config = dict(
    model='image captioner',
    dataset='drawn human figures in many poses',
    train_examples=195000,
    image_size=64,
    crop_scale_min=1,
    horizontal_flip=True,
    translate=0.06,
    tokenizer='word',
    vocab_size=44,
    encoder_arch='poolformer',
    encoder_norm='layernorm',
    encoder_norm_position='pre',
    encoder_activation='geglu',
    encoder_mlp_ratio=2,
    encoder_parallel_block=False,
    encoder_dropout=0.1,
    encoder_inner_norm=False,
    encoder_moe='soft',
    encoder_drop_path=0.1,
    encoder_num_experts=16,
    encoder_moe_every=2,
    encoder_expert_mlp_ratio=1,
    encoder_slots_per_expert=1,
    encoder_shared_expert=True,
    encoder_patch_size=[4, 4],
    encoder_conv_stem=False,
    encoder_depths=[5, 5, 5],
    encoder_widths=[96, 192, 384],
    fusion='cross_attention',
    decoder_width=128,
    decoder_layers=10,
    decoder_norm='layernorm',
    decoder_norm_position='pre',
    decoder_activation='relu',
    decoder_mlp_ratio=6,
    decoder_head_dim=48,
    decoder_fused_qkv=False,
    decoder_bias='none',
    decoder_qk_norm=False,
    decoder_parallel_block=False,
    decoder_inner_norm=False,
    decoder_positions='learned',
    decoder_cross_attention_every=1,
    decoder_tie_embeddings=True,
    residual_init='scaled_by_depth',
    optimizer='adamw',
    lr=0.00072,
    beta1=0.9,
    beta2=0.98,
    eps=1e-10,
    steps=5900,
    batch_size=128,
    epochs=3.9,
    lr_schedule='linear',
    final_lr_fraction=0,
    warmup_steps=110,
    weight_decay=0.5,
)
Rows from expert 10 of block 11 of the image encoder, named by matrix and row number. Rows with one number belong to one neuron. Each number is 128 + 32 x the weight over its row's rms, rounded and kept within 0 to 255. All counts start at 0. After the name is the row's rms in percent of the matrix's.
# gate: expert gate (encoder.blocks.11.mlp.gate, 16x384x384), inputs 256-383
# up: expert up (encoder.blocks.11.mlp.up, 16x384x384), inputs 256-383
# down: expert down (encoder.blocks.11.mlp.down, 16x384x384, transposed), outputs 256-383
gate.14 093 [138  84 129 154 140 159 154  82 183 101 102 127 125 120 138  82 119 181 173  85 154 100 144 119 153  68 158  99 114 100  98 144 109 100 177 120 105  91  80 119 127  75 162 132 151 154 123  96 128 167 154 126  80 127 123 120 154  94 179 194 173 158  92 143 137  89 177  83 126 151 109 144 203 160 149 159 128 109 116 125 116 102  82 166 125 185 135 149 149 132 184 136 136 169 121 132 182  86 177 169 151 181 105 149 133 108 148  92 200  94 137  85 174 124 132 117 123 110 111  99  78 138  81 158  90 181 154  95]
up.14 095 [140 128 125  94 147  34 126 108 127 144 135 103 129 122 138 112 158  76 157 111  78 113 150  92  93 202 120 104 134 125 143 141 100 112 128 151 150 149 143 104  78 121  11 131  77 104 119 105 165 107 142 117 145 180 159 173 104 107 111 104 134 122 101 173 114 164 111 113 143 120  70 138 162 102 118 119 148 124 121 136 207 140 120 129 122 137 107  95 101 127 104 114 166 152 147 140 122 178 133  97  97  81 100 142 157 145 126 128 142 142 137 122 107 123  91 144 202 164  95 129 130 122 201 108 155  57 109 185]
down.14 088 [126 109  58 108  71 125 154  51 113  90 189 158 136 145  64 169 160  58 104 143 122  90 141 176  85 140 147 127 121 119 182 116 116 161  75 145 114 128 139 175 151 105 174 137  54 159  77 130 120 147 138  73 195 151 148 176 124  87 156 109 121 106 134  78 135 170 114 147 111  91  85 171  45 137  87 128 130 149 193 138 165 109 118 143 127 116 154 143 122 182 113 127  60 153 136 104 106  98 215 152 132 114 100 131 157 161 121 101 113 111 137 149 138 109 143  70 139  96 122  95 142 137 150 102 169 156 108 143]
gate.15 097 [119 121 137 160 157 146 166 107 173 127  51 151 134  95 129 122 153 143 162  92 164 129 139  86 143  96 169  86 139 125 123 167 107  95 179 113 132 127  93 113 149  72 172  98 179 188 161 107 126 119 113 123  83 109 138 104 143 118 178 169 181 160 120 146 146 117 173 103  90 107 103 131 166 124 167 169 117 104 167 106  97 123 139 171  72 202 158 143 148 129 167 171 151 147 146 119 153  90 139 168 150 195 142 120 121 100 119  88 182  48 144  86 176 133 164 150 144 120 130 139 121 139  79 102  69 153 115  97]
up.15 090 [116 103 100 113  87 110 114 115 111 161 122 102 129  93 161 116 128 119 133 136  87  87 121 127 152 167 140 110 121 128 117 136 108 135  89 165 150 195 108 131 119 120  36 102 129 113 106 132 167 139 222 156 154 109 163 147  96 180 100 122 116  83  67 148 173 189 114 101 135 139 165 116 157 107 163  81 128 142  60 140 202 148 103 114 119 114  86 104  82 123 129 103 147 176 151 121  93 148  69 125  99  85 106 103 156 169  92 192  96 132 122 147 129 145  92 172 152 157 140 163 137 133 144 156 136  98  89 177]
down.15 092 [162  87 118 103 155 173 146  44  42 116 133 140 128 129 131 128 152 120 178 111 100 156 161 118 122 118 143 136 132 128 187 151 139 120 150 195 146 132 194 157 122 120 174 152 151 113 113 107 154 101 121  95 100 124 141 150  89 159 141  39  85 123 171 162 130  98  44 107 112 110 106 102  42  66 189  56 189 124 142 137 118 143 140 195  91 149 165 109 157 163 142 130  75 137 131 126 112 125 127 148  74 116 120 167 114 135 106 180 124 146 135 132  91 171 104  71 127 118 155 134 121 139 149 105 149 157 128 126]
gate.16 093 [147 127 128 213  55 112 141 116 153 165 122  65 188 130 140 117 153 115 132 126 155 115 113 126 219 148 146 112 124 119 119 155 126 163 164 136  86 145 135 145 185 134 170 172  99 168 143 115 150 133 134  98 126 137  65 139 139  63 132 124 121 146 108 152  96 114 108 139 101 101  84 179 141 152 139 151 141 142 227 156  61 131 153 146 135 132 127 114 160  87 148 167 119 129 137 134 180  87 137 127 133 175 149 168 138 132 152  77 129 152  91 104 148 143 159  64  74 141 127 111 130 115 164  74  85 163 126 118]
up.16 108 [102 149 144  97  87 140 139 129 137 128 113 158 121 125  72 117  75 110  77 139 145 115 168 119 154  36 120 119 118 142 137 121 161 123  69  97 133  66 158 111 145 135 175  78 151  88 167 164 117 233 153 125 130 108 101  93 135 204 181 125 106 105 132 131 134  52 122 153  98 145 140 117 132 186 130 108 107 179 162 151  72 159 128  97 141 124 144 139 129  63 137 139  64 116 114 120  98 137 157 102 121 146 164 189 131 130  84 167 164  91 164 111 136 143 116 130  62 108 108  88 112 135  65 185 108 142 137  71]
down.16 097 [158  92 123  81 147 134 106 142 107 135 167 137 174 143 142 117 189 147 131 217 159 187  98 116  96 153  98 109 119 112 140 158 120 111 109 134 101  74 157 138 189 111 163 124 146 124 162 168 110 130 120 101 135  86 165 138 117 149 154 146 131 130 154 140 134 118  89 155  86 127 142 117  90 140 140 137 128 105 118 128 190  73 109 104 127 143 132 132 144 111 136 119  79 113  72 113  73 109  89 112 100 157 172 158 127 115 109 150 168 110 136 121 132 160 129 104 153  96 131  53 145 136  72 153 105 139 173 120]
gate.17 091 [125 106 127 124 136 115 116 113 159 128 151 122 145 148 132 120 135 151 153  94 116 140 134  74 156 140 156 127 138 107 114 162  74  75 185 119  99 164  89  94 112 105 131 109 167 176 199  80 133 148 138 125  93  93 146 144 156 122 130 177 183 142 103 139 136 102 216 106 129 120 102 141 188 156 142 180 108  85 142 123 136  88 151 131 100 143 124 150 141 129 162 155 148 144 140  99 161  85 143 153 147 223  92 134 151 135 120  96 144 109  85  53 213 139 105 111 118 147 130 126  68 134 112 112  97 152 120 106]
up.17 066 [151 103 140  97 140 156  53 203 162 108 200 117 145 122 106 111 162 144  69 170 133 164 115  98 186 166 112 132 127 109 137 181  76  97 151 149 135 100 131 188 115  90 178 113 171 150 115 147 115 149  90 130 109 158 212  81  89 110 158  98 132 144 167 114 108  85 138 144  63 147  42 159 132 165  96  91  49 116 186 166 157 118 123 158 108  90 166 109 144  96 141 118 128 123 126 126 144 146 157 118 127 148 127 106 153 119  54 105 182  96 164 128 191 119 146 127 131  63 119  78 100 121 129  80  81 161 145 123]
down.17 075 [136  74 133 129 121  90  73 114 147 133 103 174 138 109 165 106  96  86 123  85  93  97  74  78 137 146 104  94 160 117 160 141 119 174  75 103 162  92  98 139  70 131 159 143 148 161 121 166 120  80 196 162  87 150 143 144 128 125 190 153 117 172 166 104 160  89 138 156 117  91 139 182 252 129 126 192 118 114  89 105 136 112 150 147 140 127  88 163 163 153  96 126 111 149 191 142  59 132 139 168 160 114 151 122 150  55 133 120 180 174 148 117 118 107 139 146 142 130 141  84 101 105 139 117 110 126 171 100]
gate.18 096 [129 137 168 127 118  96 138 122 166 135 140  91 112 146 136 100 130  96 136  82 171  85 166  86 137 107 119 107  86 129 120  98  87 139 156 121 108 137 108 110 179  51 116 116 182 116 133 105 174 156 176  95 134 161 110 118  55 128 121 130 161 125 101 134 203  91 164 124 130 166 128 117 163 146 136 167 169 108 148  70 129 111 137 126 133 151 142 180 131 119 140 106 154 172 154 140 127 142 143 171 126 169 103 148  97 130 129  79 151  68 129  97 153 130  87 105 128 103 137 105  92  87 172 160 115 117 134 128]
up.18 097 [160 129 110 177 107 182 104 120 118 162 159  89 151 168  65 133 192 141 157 123 157 173 150 112 157   0  85 138 101 160 143  95 144 146 146 126 108 109  96 106 108 100 194 120 120 137 140 171 128 194 123 110 152 117 102 130 123 147  97 109  99 109 140 113 151  74 109 149 151 107 147 135 137 141 151 139 131 151 188 143  79 160 167 127 138 133 141 106 168 105 110 100  60 132  98 138 101 128 173 130 152 134 223 136 141 106 124 137 137 145 124  94 112  99 152  81  69  60 133  91 144 139 151 125  67 214  97 106]
down.18 094 [157 164 163 169 111 132  66 155 125 108 115  99 144 159 117 108 124 140 105  89 172 145 106 108 149 137  64 109 160 122 168 131 104 175 141 122 103 103  40 115 129 144 117 123 131  90 175 134 185 170 130 169 159 142 173 138 103 139  89 168 128 126  97 118 146 115 170 103 117 117  92  93 204 103 111  96 132 136 124  56  91 148 100  83 166 110 100 106 157  88 187 118 124 151  97 121 129 129 113  95  68 109 204 107 177 120 154 103 114 129 140  70 149 136 168 111 112 110 143 115 162 127 131 172 144 109 104 121]
gate.19 096 [170 118 112 113 147  94 165  86 181 122 150 135 159 105 156 114 128 146 142  75 113  94 192  78 113  50 135  71  88 115  85 164  84  73 136 144 119 164  99 105 167  83 116 145  97 152 161  95 149 164 145 107  92 119 157 121  93 117 148 152 174 117 100 186 150 153 200  75 116 161  93 127 169 128 155 191 114  68  91  83 108 109 118 170  81 140 130 117  96 150 140 137 153 185 161 131 152 151 114 167 101 181  77 123 118 126 134 115 138 121 151  98 170 160 151 127 169  96 197  90  91 116 149 140 125 141 108 142]
up.19 072 [128 126 164 159 111  94 146 100 147  88  88  86 120 137 139 111 102 107 171 125 106  80  74 160 175 138 140  80 100 203 149 127 143  83 123  98  80 159 205  86  87  94  50 162  84 121  96  84 107 130 130 127 161 160 151 113 185  94  85 124 120 141  97 105 146 117 123  50 118 155 110 106 120 118 160  95 144 132 137 112 104  92 156 114  78 146 143 176  91 146 154 117 147 218 180  66 181 180 143 109 121 119 165 123 115 145 139 137 152 126 128 104 149  68 119  94  72 218 130 170  99 160 137 102 122 156 127 154]
down.19 078 [ 95 116 113 145 101 126 102 112  77  67 209 145  93 130 167 139  93 158 163  89  99 166 125 173  85 151 164 128 142  91 125 175 152  63 197  88 186  89 115 171 135  95 116 140 172 111  90 124 130 123 107 110 148  51  76 159 201 128 100 156 145 138 104 124 147 133 199 114 175 150 114 140 147  84  77 160  70 129  96 148 103 143 142 158  75 144 170 108 171  79  89 127 100 127  89 110 166 113 109 165  80 115 111 156 107 110 166 110 176 122  62 156 134 113 150 118 132 159 139 137 140 152 195 125 137 143 147 150]
gate.20 099 [ 75 137 161 101 189 117 132 105 133 157 139 128 146  69  93  78 111 100  67 124 132 150 131 140 130 133 178  81  93 108 143 140 124  90 115 130  85 139 135  53 175  76  86 119 122 148 144  86 151 150 151 139  86 183 172 147  91 119 158 151 150 146  66 156 165 148 147  78  70 156 121 131 148 141 105 152 166  82 153  87 106 142 123 123 120 184  76 108  84 152 103 117 168 173 209 110 113  98  75 110 151 160 100 112 145 164  99  52 139  94 185  86 153 137 102 124 120  99 175  88  75 109 171 167 136 138  73 121]
up.20 106 [148 104 113 141 158 126 139 136 119 120 128 123 178 191 129 186 171 133 150 116  87  91 128 147  87 143 144 164 155  99 105 172 143  77 151 170 168 172 149 155  72 173  96 149 138 148 113 129 125  86 154  96 127 103 109 126 124  75 127 105 128 124 150 170 100 167 147 137 170 101 117 152 135  59 154 134 127 115  99 124 196  45 105 130  54 153 178 121 117 181 178 162 139 101  87 142 148 125 183 169 114 126  93 171 113  81 138 196 128 171  86 145 122 125 145  79 158 107  98 149 177 156 130  64 133  47 132 186]
down.20 106 [109 131 127 147 134 106  76 113 132 158 160 136 114 153 107 126 161 111 111 100  54 137 144 110 142 143 164 118 115 131  98 173 170 112  89 159 139 167  57 138 156 146 148 102  19 134 163  94  96 159 181  88 102 128 122 122  88 157 114 148 168 116 138  64 134 113 150 127 123 153 146  98 148 157  83  98 139 119 199  85 139 166 112 124 172 118 153  79 104 141 148 161 115 136 123 156 164 156 139 146 133 114 118 121 138 169 143  77 132 102 119 128  64 156 150 103 105 180  93 114 137 139 201 148 138 143  72  85]